config.toml
train_examples = 98750
beta2 = 0.999
one_sided = false
adamw_lr_other_params = 0.002
Rows from block 2 of a small image classifier, named by matrix and row number. Rows with one number belong to one neuron. Each number is 128 + 24 x the weight over its row's rms, rounded and kept within 0 to 255. All counts start at 0. Numbers have three digits each.
After each neuron's rows are labels from the 100 images, of 14976, where the neuron reaches its largest size: "top examples" is what is common among them; "place" is the part of the image that holds the peak. Only what is clearly more common there than usual is listed. The data: gratings and oriented noise at many angles and scales.
# gate: MLP gate (model.blocks.2.mlp.gate.weight, 768x256), inputs 129-171
# fc1: MLP up (model.blocks.2.mlp.fc1.weight, 768x256), inputs 129-171
# fc2: MLP down (model.blocks.2.mlp.fc2.weight, 256x768, transposed), outputs 129-171

gate.220:129172105112092144132144097102129096169105143115128134126125136138116133166132131152156169130134081134103109168099146145122153105
fc1.220:150148119107095129126148104112139122170112128094139177169131136127118125080123136145133140160121154161111155177094151129147141114
fc2.220:140109154111126113116133164171165132120111071165097163097131097109131107164094103147160084168119113112119128141121133128122135129
top examples: filtered noise; very coarse
place: top centre

gate.617:128182124124144121088126123145122108123151158126119127126069128121105137099140124112129145143085090130092127165139134137129098140
fc1.617:143180161141141126113140158115132129108166103138119113127133161091124137121082141101115162100106133122150153123138090084133133141
fc2.617:102136135117150123136125116144133091120094172111095110118092148149140127120117112124127123094133121151148128131145144139131137136
top examples: windowed patch; stripes at 75 degrees
place: bottom centre; centre

gate.240:159114173129111139137101114095162144141095143092141093134126111135138123147138114127108118116142089100115170111072162102109116091
fc1.240:086133158118138113148066121127112134140123156102115113159109140139182117111093149147156092090090104109105210115108158116132112094
fc2.240:127125127105162132120135151129095102099183088155116115088094140131141136106161118161131136128103102127126119130142183124127129150
top examples: sawtooth grating; stripes at 150 degrees
place: middle left; bottom left

gate.646:189130149135124166146145091159108165145122093135068143114125106154143137155112118083141098128146143126136136114143129143131126115
fc1.646:108147114138121120144161148115089119112167134131164164117195133137147098119155128138127144140101081132123118170109127072151107128
fc2.646:150132113107134141158142127118146076080124128112112056183121166185102115155136136123127107122170150116105125104077130171112126135
top examples: coloured; windowed patch; noisy
place: centre

gate.643:113143089089095136132132125132148147112123129126102139104154108101120089133124111172128064110123114144148104124144122159070105092
fc1.643:134107151135155100133180145102081120142126112106154138133122120122115155135115147067173164161128129125119163108119131113130161126
fc2.643:157114157146148162150146118137109112124114133142108117166120135169140131123167141157114122112168171211121124103088114101108105102
top examples: low contrast; sawtooth grating; kind: filtered noise
place: top right

gate.358:131145111148132126130126190135121150084131108156099075134097121098138146132127151162123078094095110141128109119144126101158115159
fc1.358:122116138123125136140147147111094130073148099119145110113127132105171107141145118158137148106142117125103126105162126145116088102
fc2.358:134173169110092151121119143125115146144093135112175078105100126118130077114096115112096141105139141115129161093145140106151156141
top examples: sawtooth grating; stripes at 45 degrees
place: centre

gate.42:134112133102116132066169120156107116109084146148125119167080121116123143103135116143142138149156128126129138128135134068084075142
fc1.42:119084133099105137140180136146126121125074147128130136117095128094115109114128102155121134111126144099124115125093142077109090136
fc2.42:137107075170148125165131137083102125110110099139118133121119125131098171149126120105148142107121109174074096133120114141140096099
top examples: windowed patch
place: middle left

gate.153:147123152083100120136178122146132140121139132120181125172122137096108104137112117176134113139125121151134177130123143139113172175
fc1.153:094129131130132144083072149106111117113112131092076140104148113138156123098137128128175136122128112121118090135083130114147113118
fc2.153:119135115170115138115136157125149141111106093152092103138098134103124104137148128091143083106095133134102133124149119082072163138
top examples: filtered noise; very coarse
place: bottom right

gate.75:149128153152181160128113129104120102168149125156149131165122112173116198131127153125107115150154142124094099164140124152133153127
fc1.75:121095171121171122118099080105153074151113145178103101138157145171109134149128115131136081128105147069107155178142100097149141141
fc2.75:151140139133112108141120107107136140109152125161094088159140132085091116093113133129139174104138124108138162114110150108172103126
top examples: noisy; coloured; windowed patch
place: centre

gate.130:183160110100142126106080116155176059108120173081097168144100123115107144160086135119137156139123130159151152150121150142142123195
fc1.130:142142144097118156129122157111118139146174147127110138100136095144105078130145149177180160144144119164113127182157153111136126180
fc2.130:172132133127145100151136140156128109109059119120125120154134127164086146142149124125135090121110137115118111101117096153112175096
top examples: dashes; coloured
place: bottom right; top right

gate.741:150082121123129148117105125124126141153124131115130104101133160125121185140146114096162122160100128135146137120136092087130141125
fc1.741:162120108136094120106141132098108124127113175111127116150157126101127131107072112121074132090129116149142116141126152156164121122
fc2.741:126110157128121118134145127129147085122090150109136129126138143159118110087138150115139144138107119139152115137094142147127134157
top examples: noisy; coloured; filtered noise
place: bottom centre

gate.232:106153142084132118080085137172124131133174111087109132136142116134137130133094101106080123170153136076155127139114108112129097143
fc1.232:098127122157179115149153131132124128126102140112137134113160128132129175148118120120145144115113124115093178123156129118177120099
fc2.232:158108133172106112130126147143126115126128143134091104137141141135135124153112122142157148092136144140150136161148149123172176109
top examples: low contrast; filtered noise
place: top right; middle right

gate.215:115147160129137124124047119146125119153140167117139118104117150095122127127127166130131097137091118151124118130129106116155115136
fc1.215:126121144145159145154129141119134092089153102109171148088138124114128139104091137160130115143157143135156131107135112122143144099
fc2.215:150138155108130126126132137129159136096071127112125112114121130123116107112085104097116127135171146152123141132136161103169097144
top examples: sawtooth grating; coloured; low contrast
place: top centre

gate.714:098130122099174112104150159133120142133155168112083099123123115149146137146095154077123113115121106119138132103184202117148137132
fc1.714:166145104130083138125100124136110103127106109141177135141144158103093156103152091154158149139121133136118122142107084154094122129
fc2.714:120107146136156129127167149151109147112136143107077116093145092135121114148140134157098095108121139133118111129134147111163147115
top examples: sawtooth grating; very coarse
place: top centre

gate.253:122091139131153147112156139128122177165130107121131137120090110117108159151119097094177143146084123130105147077109118140085159118
fc1.253:154101082142129163134123142112173109167104127133090133125113147124123127158129126137118147145106133105145116107137089139092153073
fc2.253:137116090126116125104134142162141135096182117114097105125112146100090130126071148145102121107118138177084077080120108167130100074
top examples: noisy; windowed patch; scale: very fine
place: top centre

gate.742:106105095091166122112090102132122128156132161122108095141175130121125124111118106145149121167103140150154120120139111068152136109
fc1.742:128132162165122159113150151128148143099139100127125152131085126129096157096152137111114144090144147102105125135123134155139125166
fc2.742:132158119163160100169126142150121119108088080117147102142084124145094122159102209125117153133131134144105129132134091130165116138
top examples: filtered noise
place: centre

gate.504:115128122104149112139117111126088121164137138117130149124106157157128149113102125147138175101126075094119154143068084117100154157
fc1.504:129185131090125121145142131128102113090103112111133126135123161122119108118139151170161131124143136134111159132132114112147125145
fc2.504:110130095162130100108100118122114162116130160161134081131160082118128149103144136155144161143109099130129155146145121076147104159
top examples: coloured; dashes
place: centre

gate.39:122134110129119104171181092160108126142136168093132153158139164163123176120144100138141150131145182120116110097093124101098126161
fc1.39:133142176119144154091070167090139126119118104141143098124117096108135080130131132110126132114123083124128163164156138132131125105
fc2.39:147138117168134119195129124082097095118163119136194107150093142160137150118126104119115100148134111124125121145082134124118137107
top examples: dashes; stripes at 150 degrees
place: centre

gate.697:121115117161157112114156164140115133105148125173112158114086112151123131104143138096115161096156144144141154109137131114100105134
fc1.697:103124100170152138115129156118094124115137125136127137142123131158129128151132129095135138116141156140176165115143128119086120096
fc2.697:118109121100131153118149139132140181146150113103120162103122119161143149177096110124168167133096150150099117113093152146135175076
top examples: dashes; very fine
place: bottom right

gate.676:148127106111138085139112116096148120093133114130092108118131092126101115136160177102126123118084161157139136108139155138129068122
fc1.676:150096114146126131119131158152137144148131111139167127133120166119127155125099114126110145109154120085133106144079123123124203143
fc2.676:130158136162111082120143139158138133107097133135097118141098101104079133142087134132134102124143125141106128128139150094178138114
top examples: filtered noise; stripes at 0 degrees
place: bottom left

gate.193:143104137145145088143168144085189093130135111171148112103101129140085057187171121125088151130091152175148154120116127165118123152
fc1.193:125143108163097181106134149122135118155129120151147125127145146145116164108128057119174095139114114120136090136170123143098114122
fc2.193:126160130140104106149106125126148084106123146111107171111125149141108126132158122114127104148101173123140138082181107137142128090
top examples: filtered noise
place: centre

gate.128:134098130090101110163118148140126109154136120148120117152129144154081144128142123140125165191154110169134184168165150140114124145
fc1.128:106108097111135103139113113123136118121140107157082121143169175139106139129160119123117162165132137132151131121113130129169104117
fc2.128:140109136118160130119138140132116136094153096115110165128145133128129103097135149107128094146129113151139134111117145101119154137
top examples: noisy; filtered noise; kind: square grating
place: bottom right; top right

gate.440:142140149153109089120107096170151120164136203103117122131144105123112124145142066111102156153149100119117102118111098152130122137
fc1.440:116119080070117133129151146105115171133146073144138147124109162174129107135098208136155089148097145136119126125168156116106111168
fc2.440:120112208137115132119137137111100154139130085089123148151162164143087182115112082134147181196145148168148124127125121142161144120
top examples: noisy; windowed patch
place: bottom right

gate.329:123131114100131136140126150106112175120091147143106151124089160104127133134114088150141135111135129075116133139134157174096106166
fc1.329:160123140110111128135105127141131089113162135127076145108094172081151106154129112113142104123113130112200133127169145079162133109
fc2.329:150146149132155119164129083145131132111171143167162147150149144120119104130124132149185094100142142126088112139181118108126141137
top examples: dashes; stripes at 75 degrees
place: centre; top centre

gate.357:142113139171100097107147127147122124169166107109147122111098153141146129091111126144130119154103110109095135115107133170097115129
fc1.357:107148118137130095127156127101120120098145123101143099143115155133099127088124098144120107109089131124120151118121108148129137110
fc2.357:128148135133167104152090103130119147141104132122120134131119148153119165102147097149113125148159078151122126116150103103136147151
top examples: coloured; noisy
place: centre

gate.353:111105107147074149129113127087112151144112146089110132118172130110100133132193157117140114129111144178114147103114166145119144104
fc1.353:180152127133150109120095057109116138131148155159130067142137142164140132136100075131138122114141112103145097114132150121152173141
fc2.353:096117144079150138115121137121137112076125096165110072135124112115116141158136133077125159117144196154153108097087112168125117133
top examples: low contrast; square grating; angle: stripes at 150 degrees
place: centre

gate.425:114101141149157123052124079132096107114166125164129129127148126123111158105138093145154158097142094100116150087121119116157104109
fc1.425:102122111172150106108113131146170107141156155089089154100180158119096159143142103128130093123101121147159117112114120115139118092
fc2.425:137139127098135134164109113125090113080141117090163101074132127125139110108112108114161146124182132135111114168133135136119134139
top examples: dashes; low contrast
place: bottom left

gate.219:123088113145164149181165133173148134115147137141074121150126158129076120159148106166066141131134163133140111121091112124099139146
fc1.219:134097137121102133181163155168192160096173123169102115165135153137060127106131121160087134111100159154142131122106133110115141137
fc2.219:102091078114112182117137131118095156122171136121088102136100137138165095100114108150099141109146100085139136174102121133130128156
top examples: dashes
place: centre

gate.284:157128160115118127111138102098130102109125112108108114115164160116135109138137176105127132086068168122143141146146102091122091140
fc1.284:134129108092154143129152114083058125073084104121135141125122162101123098152117146155123119141114134111110112140125150091095146109
fc2.284:126066119163110105132110103121166135154094127122117137128128097084102118119129158128119174127153177099164142113112165135133122142
top examples: noisy; low contrast; windowed patch
place: bottom left